{
  "dataset": "synthesised sound scenes: up to three everyday sounds over a background",
  "train_examples": 26041,
  "win_length": 400,
  "encoder_activation": "squared_relu",
  "encoder_head_dim": 32,
  "label_smoothing": 0.1,
  "decoder_width": 192,
  "decoder_activation": "swiglu",
  "decoder_positions": "learned",
  "lr": 0.0019,
  "epochs": 14.5,
  "lr_schedule": "linear"
}
Rows from block 3 of the audio encoder of a small audio captioner, named by matrix and row number. Rows with one number belong to one neuron. Each number is 50 + 15 x the weight over its row's rms, rounded and kept within 0 to 99. All counts start at 0.
After each neuron's rows are labels from the 100 clips, of 14976, where the neuron reaches its highest value: "loudest band" is the band of the loudest frequency at the time of the peak; "strongest on" is what is common among them. Only what is clearly more common there than usual is listed. The data: synthesised sound scenes: up to three everyday sounds over a background.
# fc1: first MLP up (encoder.blocks.3.ff1.fc1.weight, 768x192), inputs 0-95
# fc2: first MLP down (encoder.blocks.3.ff1.fc2.weight, 192x768, transposed), outputs 0-95

fc1.296:35 54 40 67 45 43 68 43 24 64 68 22 45 45 67 45 53 33 43 62 41 47 44 69 52 63 51 61 79 54 32 63 59 43 74 58 50 33 37 49 58 46 42 50 44 37 11 08 53 43 70 55 40 67 59 63 07 44 79 64 15 49 55 35 64 64 53 40 34 64 64 55 47 55 37 50 67 78 52 75 40 91 78 44 43 57 57 32 44 49 51 51 32 31 56 42
fc2.296:51 65 28 46 57 65 49 58 49 53 21 47 68 62 66 76 65 31 44 33 55 41 55 58 43 16 29 43 32 47 09 50 34 50 17 51 69 53 73 74 37 28 47 61 19 51 39 66 47 43 38 37 44 57 30 68 47 56 58 73 46 32 46 41 55 57 47 53 57 52 49 31 54 37 52 37 66 63 32 39 62 48 67 61 36 63 48 40 40 33 58 58 73 68 39 27
loudest band: 4000 to 8000 Hz
strongest on: fire crackling

fc1.507:32 37 60 39 47 39 80 56 45 21 88 27 55 80 26 53 29 32 25 66 43 58 37 66 52 46 45 48 35 28 48 60 29 38 47 30 44 42 34 64 64 62 43 39 65 53 72 52 60 53 46 53 52 25 61 42 35 52 54 55 59 49 52 40 37 66 73 77 60 60 47 71 70 62 57 55 84 37 44 35 49 39 45 56 39 78 70 34 43 46 53 62 37 43 39 32
fc2.507:79 54 57 60 58 53 53 29 54 59 28 99 64 28 36 29 51 69 76 70 55 80 41 53 59 53 38 56 64 79 39 41 50 62 40 69 62 90 45 37 59 15 47 32 30 39 60 46 47 40 52 51 52 37 58 78 53 53 22 65 49 28 64 33 36 53 59 56 45 43 32 46 27 26 73 44 40 29 46 76 37 51 60 58 57 47 38 45 57 45 34 77 54 45 46 65
loudest band: 2000 to 4000 Hz
strongest on: hammering; beeping; coin spinning

fc1.702:54 47 43 58 40 68 70 47 53 57 31 62 68 56 53 21 50 38 41 47 45 39 34 62 61 19 60 46 63 59 47 66 51 61 68 84 52 77 60 47 59 56 50 56 34 37 65 52 45 46 60 70 38 16 70 54 61 49 42 30 52 24 44 55 42 41 64 54 48 51 50 79 23 44 40 21 60 57 35 33 69 87 58 70 56 68 38 56 34 28 72 59 60 53 40 53
fc2.702:35 59 51 45 46 63 56 40 37 56 37 56 92 55 36 62 44 58 37 39 53 37 35 29 42 61 56 71 28 39 53 45 71 81 39 45 77 57 43 46 56 20 29 34 61 34 45 90 11 32 49 42 67 29 54 52 51 47 62 77 74 24 64 44 31 49 38 57 55 61 45 68 24 76 64 56 35 47 47 86 54 43 52 38 55 45 37 49 56 64 34 40 45 43 72 52
loudest band: 1000 to 2000 Hz
strongest on: siren; first sound: siren

fc1.249:41 52 26 43 63 56 66 54 75 65 46 79 30 59 53 47 39 40 86 63 62 67 39 42 50 74 33 44 73 63 96 46 86 76 50 39 30 55 66 38 70 34 59 73 68 27 52 66 38 46 56 76 51 51 36 52 26 55 64 47 32 47 46 66 56 35 32 62 41 43 69 51 69 61 41 65 55 41 52 52 55 47 47 61 64 75 63 31 54 38 65 52 55 66 31 68
fc2.249:49 56 18 60 54 65 45 48 28 55 13 39 17 55 65 69 60 34 45 19 39 61 54 59 40 66 34 36 50 12 46 43 44 46 49 50 62 61 31 67 32 70 62 31 49 75 47 58 64 34 41 41 34 35 26 60 58 68 51 23 66 53 68 36 45 36 60 31 73 45 69 31 53 38 48 58 47 65 55 52 49 25 31 41 45 43 80 65 68 57 65 78 50 45 59 55
loudest band: 4000 to 8000 Hz
strongest on: crickets

fc1.123:35 47 49 62 54 52 30 39 84 45 64 61 44 60 38 59 50 54 79 56 36 60 49 45 52 57 38 53 61 29 32 58 58 54 22 50 24 34 36 56 49 58 35 32 48 98 92 39 33 49 65 49 60 44 29 45 36 63 53 64 28 79 33 57 59 29 66 35 41 58 46 52 49 40 54 56 65 71 22 47 64 37 57 44 60 63 65 25 56 70 34 65 49 82 44 62
fc2.123:35 52 45 66 30 38 52 41 60 48 41 38 63 60 58 38 65 47 40 77 62 45 63 31 55 38 53 25 39 47 48 51 28 54 54 62 34 61 99 56 47 58 56 44 56 52 76 43 42 58 41 61 63 40 40 33 59 31 38 57 31 41 50 33 45 36 78 58 53 41 45 61 48 45 64 49 58 62 47 55 49 49 39 36 49 68 59 64 50 63 48 71 38 83 17 54
loudest band: 250 to 500 Hz
strongest on: knocking; first sound: knocking; background: none

fc1.626:46 61 59 47 37 62 44 23 38 43 61 38 54 59 47 78 20 28 89 55 37 37 43 44 83 46 44 28 33 22 59 46 66 66 53 52 48 49 46 42 44 68 51 57 43 58 33 47 67 18 47 62 53 48 45 43 45 52 44 36 45 61 28 34 38 72 53 42 59 50 50 84 42 54 55 69 63 47 58 59 58 57 37 47 55 77 56 39 70 64 53 52 52 54 65 64
fc2.626:50 38 72 46 38 44 58 42 35 70 48 51 28 54 36 73 44 42 39 45 37 53 41 59 66 53 50 49 63 46 82 70 60 54 58 54 78 49 71 60 51 34 64 46 36 45 47 39 59 51 32 44 68 66 44 50 53 69 17 38 36 54 37 36 37 43 54 44 52 46 56 86 32 76 57 53 61 42 18 30 62 75 68 80 53 68 46 46 46 65 18 70 38 53 83 31
loudest band: 500 to 1000 Hz; 250 to 500 Hz
strongest on: muffled (low-pass); background: none

fc1.109:59 25 62 64 76 44 53 52 39 55 60 25 42 65 79 31 65 46 83 70 31 47 43 49 47 48 66 34 36 51 41 28 46 47 76 93 38 54 35 58 58 63 38 55 74 54 77 35 67 53 45 35 83 55 61 29 42 51 77 41 34 20 60 50 54 57 45 42 52 56 55 41 63 78 43 63 65 41 59 58 47 70 40 57 43 54 62 62 54 53 87 69 38 45 88 31
fc2.109:57 48 57 51 28 37 34 30 46 54 41 58 38 48 62 43 48 56 50 55 46 74 53 42 43 47 53 24 54 78 26 45 58 53 45 77 61 31 10 42 31 70 61 38 53 24 88 60 56 42 34 48 87 45 48 50 42 48 70 31 72 22 44 45 71 56 57 41 67 38 54 55 43 59 57 39 46 24 18 56 50 61 61 49 60 28 34 28 40 52 60 55 20 54 69 49
loudest band: 500 to 1000 Hz
strongest on: siren; first sound: siren

fc1.662:33 57 58 39 20 20 63 58 38 60 61 76 27 67 46 55 44 45 39 23 37 50 30 54 46 65 62 24 59 20 40 50 55 63 37 32 84 56 41 49 33 50 29 42 52 36 49 49 60 41 53 48 57 59 48 33 16 64 57 28 15 51 31 63 41 63 31 44 55 34 49 43 17 59 74 73 44 29 40 45 47 47 29 49 39 57 42 61 30 58 39 36 40 53 56 37
fc2.662:47 53 55 35 63 57 71 39 46 63 59 66 58 54 57 16 38 28 49 65 59 25 48 79 48 51 32 66 49 73 26 36 66 41 42 64 52 63 65 33 30 35 62 55 54 27 66 52 24 64 49 39 38 34 63 23 53 47 65 45 40 63 57 48 85 44 34 51 47 54 54 63 39 53 48 59 17 76 47 29 46 50 57 69 64 31 39 39 45 55 73 59 25 30 79 56
loudest band: 500 to 1000 Hz
strongest on: laser zap; first sound: laser zap; background: none

fc1.538:56 55 53 56 59 46 70 73 81 51 54 42 52 68 67 69 41 53 77 87 45 59 38 39 37 44 38 53 40 51 48 43 22 45 46 43 29 62 45 45 60 47 52 40 65 57 44 53 39 59 77 58 52 42 57 45 54 79 60 71 28 54 90 53 64 48 27 50 29 62 77 55 57 50 57 68 58 38 34 61 50 33 49 50 63 22 57 64 53 60 58 42 57 44 34 63
fc2.538:50 31 20 33 55 54 55 45 46 37 33 56 40 66 71 71 36 36 52 59 39 51 87 36 63 64 40 83 43 52 71 49 44 29 47 32 56 91 71 73 36 33 39 74 52 26 58 43 52 49 38 60 55 66 53 48 44 54 61 25 49 39 33 51 40 50 37 62 48 59 67 44 31 69 92 56 49 56 58 12 49 45 47 39 54 49 17 33 68 02 44 61 50 49 57 38
loudest band: 500 to 1000 Hz
strongest on: thin (high-pass)

fc1.712:71 25 49 41 62 56 72 50 42 53 62 17 52 75 78 51 79 45 58 74 46 86 57 69 49 61 61 40 59 71 48 51 40 47 57 99 49 50 31 50 58 59 26 57 79 61 75 45 71 25 63 36 69 70 71 66 52 56 57 57 48 22 48 44 61 65 37 52 35 58 60 35 61 82 40 49 57 62 45 67 53 48 25 56 35 42 58 51 51 55 72 55 53 42 58 28
fc2.712:56 17 54 56 60 25 54 34 44 53 48 48 41 28 67 40 54 54 52 43 50 70 31 50 29 48 46 50 60 65 20 77 56 71 53 96 78 50 24 38 57 63 49 34 47 24 81 69 57 46 53 60 86 46 64 72 25 52 53 64 76 40 40 26 80 36 46 48 66 35 61 35 36 68 52 41 52 29 46 59 35 65 42 43 49 33 51 30 29 37 54 56 33 64 45 34
loudest band: 500 to 1000 Hz
strongest on: siren; reverberation; text has "room"; text has "reverberant"

fc1.640:56 53 81 60 32 60 39 34 72 46 49 50 49 49 68 40 42 27 65 51 29 60 37 57 56 44 60 44 70 37 49 54 67 31 46 58 63 46 86 62 44 66 30 55 41 21 42 78 44 58 56 46 43 69 63 61 60 60 78 49 72 57 59 52 63 44 40 26 70 78 47 63 28 79 58 44 67 60 61 71 57 60 47 37 41 37 39 33 09 63 45 57 50 47 41 41
fc2.640:48 32 84 33 38 54 50 42 68 17 70 31 70 51 66 29 32 63 37 79 82 87 66 25 49 58 47 49 49 48 25 62 47 60 35 42 19 47 69 71 56 67 56 53 44 45 31 58 35 29 51 52 33 43 40 50 57 66 57 41 40 56 67 79 66 23 63 42 81 67 50 44 38 66 47 59 25 51 44 57 60 59 27 30 67 39 45 32 36 52 46 54 23 65 37 31
loudest band: 250 to 500 Hz
strongest on: laughter; first sound: laughter

fc1.395:40 55 27 68 37 24 50 25 71 63 74 77 44 47 52 41 70 42 42 44 43 44 65 41 69 74 52 25 52 44 52 51 56 45 70 58 57 16 21 49 58 51 44 37 17 44 38 21 57 54 30 45 63 48 40 56 27 28 57 54 23 33 50 70 48 76 46 28 39 37 59 38 47 50 52 20 47 63 65 52 45 30 29 39 33 37 43 70 37 36 64 54 43 47 36 46
fc2.395:31 65 54 54 50 68 65 41 54 39 47 67 53 56 53 47 60 59 68 68 43 71 52 49 14 37 25 70 48 52 54 78 29 69 70 53 40 53 61 55 62 59 78 57 50 38 55 39 54 76 56 67 49 36 19 56 68 20 65 57 81 68 66 78 23 44 62 58 24 48 48 48 35 59 45 54 47 56 64 54 42 81 51 47 61 47 64 53 53 68 51 66 40 39 34 16
loudest band: 4000 to 8000 Hz
strongest on: spray hiss; glass breaking; first sound: spray hiss

fc1.128:65 83 51 30 47 41 38 52 62 36 53 77 48 35 55 37 73 27 47 40 62 40 40 66 71 78 61 60 69 36 63 41 35 73 36 48 63 24 42 53 59 38 46 37 38 48 60 43 59 40 45 62 66 48 41 87 25 55 63 42 36 61 32 61 54 66 34 47 59 44 66 43 49 59 48 65 77 39 51 48 49 42 54 31 34 59 35 51 63 42 50 37 47 38 62 38
fc2.128:37 43 32 31 77 47 45 48 52 73 40 52 63 40 52 70 58 28 42 54 37 64 20 32 52 47 61 62 45 52 27 46 42 68 48 34 49 59 21 64 75 59 68 41 42 48 76 39 66 35 55 45 60 35 46 64 50 27 34 39 63 37 46 51 39 28 46 33 35 42 42 64 78 72 50 63 60 61 31 60 50 47 36 53 65 34 38 68 70 48 53 79 55 43 08 60
loudest band: 1000 to 2000 Hz
strongest on: crying baby; first sound: crying baby

fc1.381:72 53 60 51 35 29 26 47 32 44 44 31 67 32 48 31 48 41 68 49 28 49 55 21 64 65 65 52 37 48 36 59 49 28 51 51 31 64 37 56 62 49 25 56 49 61 64 50 83 45 44 65 57 40 35 65 53 63 51 67 33 57 34 45 32 73 63 40 55 41 32 32 29 60 49 43 49 56 41 60 65 31 51 37 18 33 46 40 57 59 31 52 53 67 39 53
fc2.381:46 35 52 72 35 48 34 40 54 42 58 65 46 54 84 43 32 40 50 76 42 49 49 42 53 41 20 60 37 64 57 77 34 51 23 70 44 57 21 37 40 63 47 50 41 49 65 30 36 60 45 44 34 65 59 75 55 19 59 67 40 42 46 70 54 31 57 51 51 35 78 34 51 54 54 53 35 36 46 66 52 30 63 85 71 74 57 54 65 28 40 42 31 61 44 64
loudest band: 500 to 1000 Hz
strongest on: thin (high-pass); muffled (low-pass)

fc1.151:45 82 31 81 49 23 19 40 51 57 33 67 83 85 47 37 68 32 42 60 32 50 72 36 32 30 34 33 43 48 49 91 64 68 66 69 46 52 33 41 54 52 76 82 37 39 52 61 46 49 62 53 41 49 36 57 29 55 53 57 33 50 58 57 50 47 58 62 47 31 52 18 41 56 61 49 52 50 91 55 51 44 29 60 67 41 66 49 23 59 41 51 25 46 46 37
fc2.151:42 53 77 51 41 46 39 28 58 61 60 50 62 27 46 27 68 69 50 63 48 55 17 38 38 72 64 46 43 47 79 72 51 64 56 82 55 43 46 41 57 70 59 23 48 48 51 39 65 77 68 54 51 26 43 66 54 66 61 68 88 37 29 54 40 66 63 64 45 57 46 40 47 53 24 43 66 52 68 56 56 55 58 36 47 29 69 40 57 61 53 87 30 56 58 23
loudest band: 2000 to 4000 Hz
strongest on: glass breaking; sawing; first sound: glass breaking

fc1.752:39 51 60 40 47 37 62 35 57 40 56 53 64 60 50 45 43 64 76 54 59 54 37 29 65 45 90 37 35 51 56 40 53 37 52 45 61 48 29 50 69 38 50 55 45 63 52 64 48 43 46 39 37 48 47 82 30 37 55 50 54 28 27 40 30 62 58 44 53 38 49 65 46 95 62 47 53 34 61 61 65 31 62 26 82 71 57 34 27 57 54 48 68 60 70 51
fc2.752:58 52 34 63 47 30 52 43 44 48 70 60 43 49 55 58 56 54 65 54 85 71 24 58 24 61 41 27 49 37 31 58 42 56 36 77 63 52 43 52 54 29 56 37 55 35 49 53 45 75 47 65 65 74 36 69 35 38 69 36 45 11 55 51 56 71 62 48 53 51 54 72 44 62 73 50 44 46 44 65 46 45 66 21 82 68 72 29 31 41 46 22 43 56 81 56
loudest band: 1000 to 2000 Hz
strongest on: siren; first sound: siren

fc1.583:55 48 71 65 40 65 59 83 52 43 57 35 56 47 55 29 49 49 37 61 49 64 65 53 49 34 27 61 45 31 71 88 55 40 52 48 23 43 42 73 48 51 61 49 74 47 57 60 65 35 36 52 66 30 53 50 42 28 59 56 61 50 39 29 68 68 44 63 60 48 31 59 45 67 58 68 99 31 31 49 53 41 42 73 52 69 48 43 42 51 38 53 30 40 68 70
fc2.583:67 29 60 54 67 42 65 64 38 58 63 84 75 21 44 48 40 45 60 82 66 40 51 65 50 46 43 65 64 37 49 58 45 43 36 63 64 75 56 66 40 51 36 47 57 65 56 45 48 33 19 26 65 60 89 60 54 53 41 55 71 18 53 28 38 58 47 63 55 56 41 52 36 58 67 51 46 48 50 79 50 51 44 27 71 44 61 38 38 41 52 58 45 45 69 57
loudest band: 1000 to 2000 Hz
strongest on: hammering; first sound: hammering

fc1.225:40 62 67 52 61 58 27 58 61 59 69 56 45 65 77 28 40 46 56 73 55 64 74 49 33 33 56 46 53 54 28 66 43 67 89 85 46 60 52 51 72 39 57 58 37 51 94 50 69 52 46 35 72 36 39 69 55 54 83 47 58 48 40 56 62 39 65 61 57 73 75 26 67 43 72 35 68 11 65 69 64 29 46 45 47 57 41 43 43 24 61 49 43 45 53 24
fc2.225:64 51 61 46 63 39 53 42 39 41 53 40 31 45 38 44 40 39 49 54 56 68 45 46 50 32 16 70 40 37 40 34 54 42 49 42 60 32 50 68 41 72 59 57 72 45 66 55 64 62 46 43 67 51 41 68 52 69 49 45 63 42 60 24 64 35 71 55 75 96 47 67 46 55 37 64 29 31 44 34 61 46 67 69 16 56 31 40 52 34 78 46 57 59 55 65
loudest band: 500 to 1000 Hz
strongest on: siren; first sound: siren

fc1.442:29 33 48 36 59 21 95 41 32 60 60 50 62 39 52 73 34 14 45 49 51 53 28 43 40 55 28 56 59 18 58 41 49 52 50 76 46 71 27 73 63 72 51 44 57 54 88 35 55 23 72 70 38 70 44 63 79 64 34 56 36 83 16 51 32 64 52 49 38 47 74 42 34 37 51 31 46 47 55 73 69 55 36 45 58 32 64 61 65 28 33 41 44 44 51 58
fc2.442:80 60 57 79 41 46 49 78 58 57 76 58 39 41 47 35 55 14 62 67 48 45 44 26 45 30 34 55 81 39 59 34 36 47 56 50 49 36 59 28 54 15 46 34 24 60 37 29 33 64 51 44 63 41 43 82 61 62 62 67 38 39 35 46 67 52 37 56 65 63 29 52 46 45 25 50 28 60 63 71 54 43 51 23 65 40 54 40 58 51 38 53 62 70 27 48
loudest band: 2000 to 4000 Hz; 1000 to 2000 Hz
strongest on: applause

fc1.430:32 47 37 76 44 67 46 43 49 43 61 41 49 58 53 53 25 55 28 46 73 33 64 70 49 49 73 56 37 31 43 85 63 10 40 68 52 44 36 21 62 39 45 43 25 62 58 52 77 40 62 44 30 49 49 59 50 47 61 69 38 73 49 47 53 99 40 56 51 36 59 33 54 62 47 55 31 45 78 51 48 59 45 27 21 23 57 53 69 45 58 96 67 58 45 53
fc2.430:56 30 55 15 52 54 56 79 38 37 59 49 63 26 67 48 44 66 54 40 44 29 41 59 17 67 75 77 49 24 61 52 54 48 53 63 55 45 48 51 50 50 43 35 45 56 49 52 40 65 65 71 31 55 58 55 21 30 43 22 78 48 64 49 46 79 73 76 51 67 70 05 56 50 58 56 58 57 48 50 47 59 54 75 30 46 44 43 88 40 29 54 42 53 57 65
loudest band: 1000 to 2000 Hz
strongest on: muffled (low-pass)

fc1.50:66 29 61 67 23 90 72 46 47 37 43 51 44 61 46 42 46 46 63 49 33 58 57 57 58 51 49 62 35 69 68 60 58 47 47 27 49 62 37 47 40 38 39 27 80 51 93 32 64 51 34 36 59 45 36 41 37 71 59 30 33 39 61 36 60 57 41 49 71 62 65 47 42 55 34 63 52 11 52 61 21 68 55 63 48 40 50 50 39 49 21 32 35 78 32 59
fc2.50:75 46 35 38 39 25 40 72 68 51 60 38 66 49 49 30 35 41 53 58 30 49 57 72 50 51 46 59 34 45 40 51 40 48 38 45 48 37 50 68 51 50 37 52 69 35 43 73 31 55 08 42 43 65 68 55 67 15 33 54 71 46 56 35 54 52 27 52 77 50 32 57 29 50 68 11 19 66 38 64 61 50 43 47 95 33 79 27 82 37 70 37 61 56 48 59
loudest band: 4000 to 8000 Hz
strongest on: ball bouncing; spray hiss

fc1.82:62 21 45 58 36 62 42 65 36 60 64 39 50 27 45 27 26 57 68 53 36 33 46 84 36 49 50 65 40 52 40 48 27 57 74 32 54 72 35 42 51 47 28 41 41 66 51 64 64 66 43 46 49 36 38 40 56 47 34 48 34 94 99 33 41 62 24 59 69 68 42 44 47 72 61 53 47 64 61 66 65 42 49 51 54 56 72 41 30 44 45 44 56 66 46 51
fc2.82:50 39 78 42 39 52 28 36 46 33 36 65 59 63 73 61 38 48 50 37 21 50 30 50 65 29 76 39 44 55 89 35 22 67 45 32 58 66 71 17 34 65 33 13 63 61 52 55 29 56 47 48 39 47 43 43 29 59 30 47 62 60 54 69 58 53 56 30 43 75 68 31 34 74 81 23 44 81 47 57 57 40 42 38 27 54 47 51 37 43 59 32 48 83 46 62
loudest band: 1000 to 2000 Hz
strongest on: thin (high-pass); door slam; footsteps

fc1.672:65 28 44 42 59 46 52 40 03 57 36 67 64 49 48 39 49 65 85 64 35 60 38 51 52 77 63 56 45 62 49 61 44 34 45 43 46 67 54 52 37 70 56 37 46 49 57 31 65 37 53 69 64 53 35 70 31 60 52 44 39 99 36 68 52 76 44 43 53 32 42 69 87 57 51 38 53 61 58 73 93 41 56 44 43 54 42 53 51 66 72 36 33 55 34 48
fc2.672:40 45 51 53 67 24 55 54 34 33 57 65 45 43 55 38 26 36 52 55 45 41 53 60 59 39 47 26 45 86 54 44 43 46 47 70 38 49 50 68 60 55 79 41 75 73 46 46 59 53 67 53 34 62 70 35 70 39 70 50 33 43 60 76 34 63 23 41 55 43 85 49 64 52 31 58 36 26 21 44 66 30 46 53 45 41 43 30 29 41 42 39 31 58 51 49
loudest band: 1000 to 2000 Hz
strongest on: thin (high-pass); applause

fc1.567:61 48 22 39 45 60 46 47 25 67 22 76 56 52 68 41 51 43 60 43 40 36 52 35 99 43 50 39 74 37 73 60 61 61 53 52 58 52 31 45 40 47 21 43 48 28 40 51 43 48 37 70 43 64 48 50 42 81 54 70 36 56 38 22 70 34 51 56 67 43 31 64 49 53 39 25 69 59 82 48 74 56 64 63 42 34 49 65 53 81 48 32 63 44 33 50
fc2.567:61 25 41 80 23 42 26 77 33 55 49 73 59 33 29 58 34 49 20 61 52 59 78 39 28 66 46 61 39 44 27 38 76 69 35 56 55 43 40 61 33 60 48 36 29 38 48 57 55 78 60 53 67 56 38 44 66 64 39 39 69 70 53 70 46 33 46 77 34 80 42 31 81 37 45 34 66 45 52 49 62 28 48 41 35 36 29 32 58 51 37 62 42 40 59 54
loudest band: 250 to 500 Hz; 2000 to 4000 Hz
strongest on: vacuum cleaner

fc1.511:47 35 38 35 69 52 56 55 50 53 64 57 73 57 56 99 27 63 46 46 24 38 47 70 55 48 23 63 30 36 33 44 41 34 43 62 62 84 35 44 79 39 49 76 65 33 53 48 65 30 58 48 44 25 43 75 43 39 74 69 36 34 23 58 51 74 42 67 47 49 75 44 43 53 58 67 66 54 41 53 59 39 47 38 66 41 41 49 46 53 38 53 51 54 19 57
fc2.511:53 54 81 65 47 57 39 52 50 65 45 48 90 64 40 46 47 44 28 34 38 15 27 45 18 54 53 84 60 56 66 53 30 51 50 46 37 52 57 51 66 39 28 59 57 37 48 45 76 43 43 48 54 24 64 85 49 24 32 66 67 38 62 43 44 26 64 21 52 24 42 43 35 49 46 58 73 33 45 65 82 52 42 67 46 36 27 50 79 68 26 46 42 53 72 60
loudest band: 1000 to 2000 Hz
strongest on: hammering; first sound: hammering

fc1.328:53 47 53 66 57 65 51 69 69 53 47 55 34 46 54 40 51 34 49 57 48 45 24 67 37 55 42 40 46 45 56 56 53 72 35 51 51 67 58 32 60 60 54 34 35 99 87 71 76 49 53 56 32 50 43 58 41 51 59 33 30 35 56 40 50 49 47 40 50 60 50 44 35 59 63 45 70 54 71 75 38 78 68 58 23 17 79 28 68 31 31 71 65 25 48 39
fc2.328:43 66 79 27 41 37 78 82 87 41 45 43 36 54 35 46 59 47 79 43 56 52 57 43 41 43 52 54 42 53 60 44 46 50 35 35 23 38 60 60 44 48 56 64 29 33 46 35 54 39 58 30 40 27 49 36 63 44 71 60 78 37 18 34 36 49 19 55 25 63 49 57 53 69 66 29 74 20 45 72 61 99 62 38 37 47 60 37 54 62 62 76 51 50 66 33
loudest band: 4000 to 8000 Hz
strongest on: bird chirping; first sound: bird chirping

fc1.436:49 47 39 41 43 50 42 48 58 50 75 35 65 51 73 48 92 58 45 41 39 31 52 58 55 65 62 56 52 32 49 34 54 45 71 57 37 76 44 56 84 40 54 88 43 67 47 35 48 43 54 53 71 50 18 55 47 81 60 62 43 43 32 19 68 52 43 17 58 43 75 59 71 64 54 30 74 66 34 61 33 69 29 50 55 53 54 46 41 65 43 58 42 58 62 39
fc2.436:37 30 33 62 62 59 50 31 58 34 55 40 54 55 46 56 56 61 63 60 58 33 72 52 66 32 29 53 42 63 50 59 74 52 44 58 59 42 30 60 68 68 41 20 52 34 47 41 66 56 51 47 38 28 60 44 55 58 46 58 50 67 28 30 29 66 69 44 20 41 29 56 71 64 60 57 80 44 64 70 52 57 90 31 68 45 66 48 43 72 25 46 69 46 43 29
loudest band: 500 to 1000 Hz; 1000 to 2000 Hz
strongest on: water drop; first sound: water drop

fc1.216:40 53 50 36 26 40 53 61 54 42 38 88 64 34 47 27 51 47 64 56 55 34 40 72 49 39 45 49 52 35 83 53 57 46 52 38 34 72 43 36 58 55 24 24 60 21 85 55 62 63 56 32 46 66 44 56 23 50 46 44 30 36 12 80 35 58 33 86 58 30 47 24 36 81 53 54 39 52 31 66 37 49 37 67 25 40 43 60 24 63 33 47 47 57 69 49
fc2.216:48 36 50 49 58 63 26 28 38 70 55 63 61 48 57 48 54 52 45 43 38 11 70 21 54 53 61 23 45 72 75 63 35 55 40 38 54 99 35 44 41 40 42 18 27 17 62 66 44 70 70 87 68 40 75 41 50 62 41 38 63 28 56 39 58 46 39 20 46 61 62 51 38 30 64 23 60 57 48 71 46 45 45 59 31 53 46 50 70 71 50 58 65 72 59 41
loudest band: 500 to 1000 Hz
strongest on: laser zap; background: none; first sound: laser zap

fc1.237:58 61 67 49 74 58 60 61 44 53 99 36 33 51 39 58 42 64 47 74 51 23 44 35 46 29 32 61 35 29 52 23 39 47 57 43 40 60 28 50 50 49 24 49 49 52 55 68 65 54 49 55 57 45 28 10 48 60 46 43 21 34 32 57 45 48 52 43 29 84 22 37 43 36 63 47 68 30 43 83 43 92 25 43 30 43 36 57 43 49 62 37 35 33 57 64
fc2.237:17 57 65 56 60 27 69 31 41 62 31 47 50 43 51 35 61 44 66 40 78 35 73 37 63 45 38 50 46 71 60 83 38 30 21 29 49 75 50 55 37 48 61 35 28 35 39 25 66 64 50 50 53 77 35 39 35 39 43 46 44 41 28 60 24 57 64 58 50 57 48 56 55 56 48 59 61 23 27 80 52 64 32 59 28 47 34 84 68 48 57 37 38 34 53 69
loudest band: 2000 to 4000 Hz; 4000 to 8000 Hz
strongest on: bird chirping; first sound: bird chirping

fc1.587:51 48 43 76 48 44 28 62 63 45 49 40 41 49 58 96 58 53 72 39 39 55 36 30 22 31 40 34 48 48 65 73 38 18 54 58 57 60 33 49 65 62 45 53 39 26 38 32 46 59 61 77 50 51 61 59 57 69 60 35 45 88 77 78 44 45 83 61 63 48 63 35 34 46 68 51 39 45 55 61 60 44 52 51 57 43 60 53 71 22 50 35 52 56 39 42
fc2.587:47 53 62 27 51 58 53 57 41 22 39 44 54 62 67 63 49 49 62 67 16 45 59 55 46 44 51 32 32 51 51 66 49 35 37 28 38 85 49 28 75 82 65 48 50 11 65 37 37 39 53 72 37 31 51 42 51 50 40 38 65 47 42 29 53 50 45 37 60 61 59 49 71 66 46 47 42 00 51 48 48 08 46 40 56 44 39 47 45 41 50 84 56 70 41 71
loudest band: 500 to 1000 Hz
strongest on: laughter; speech; first sound: speech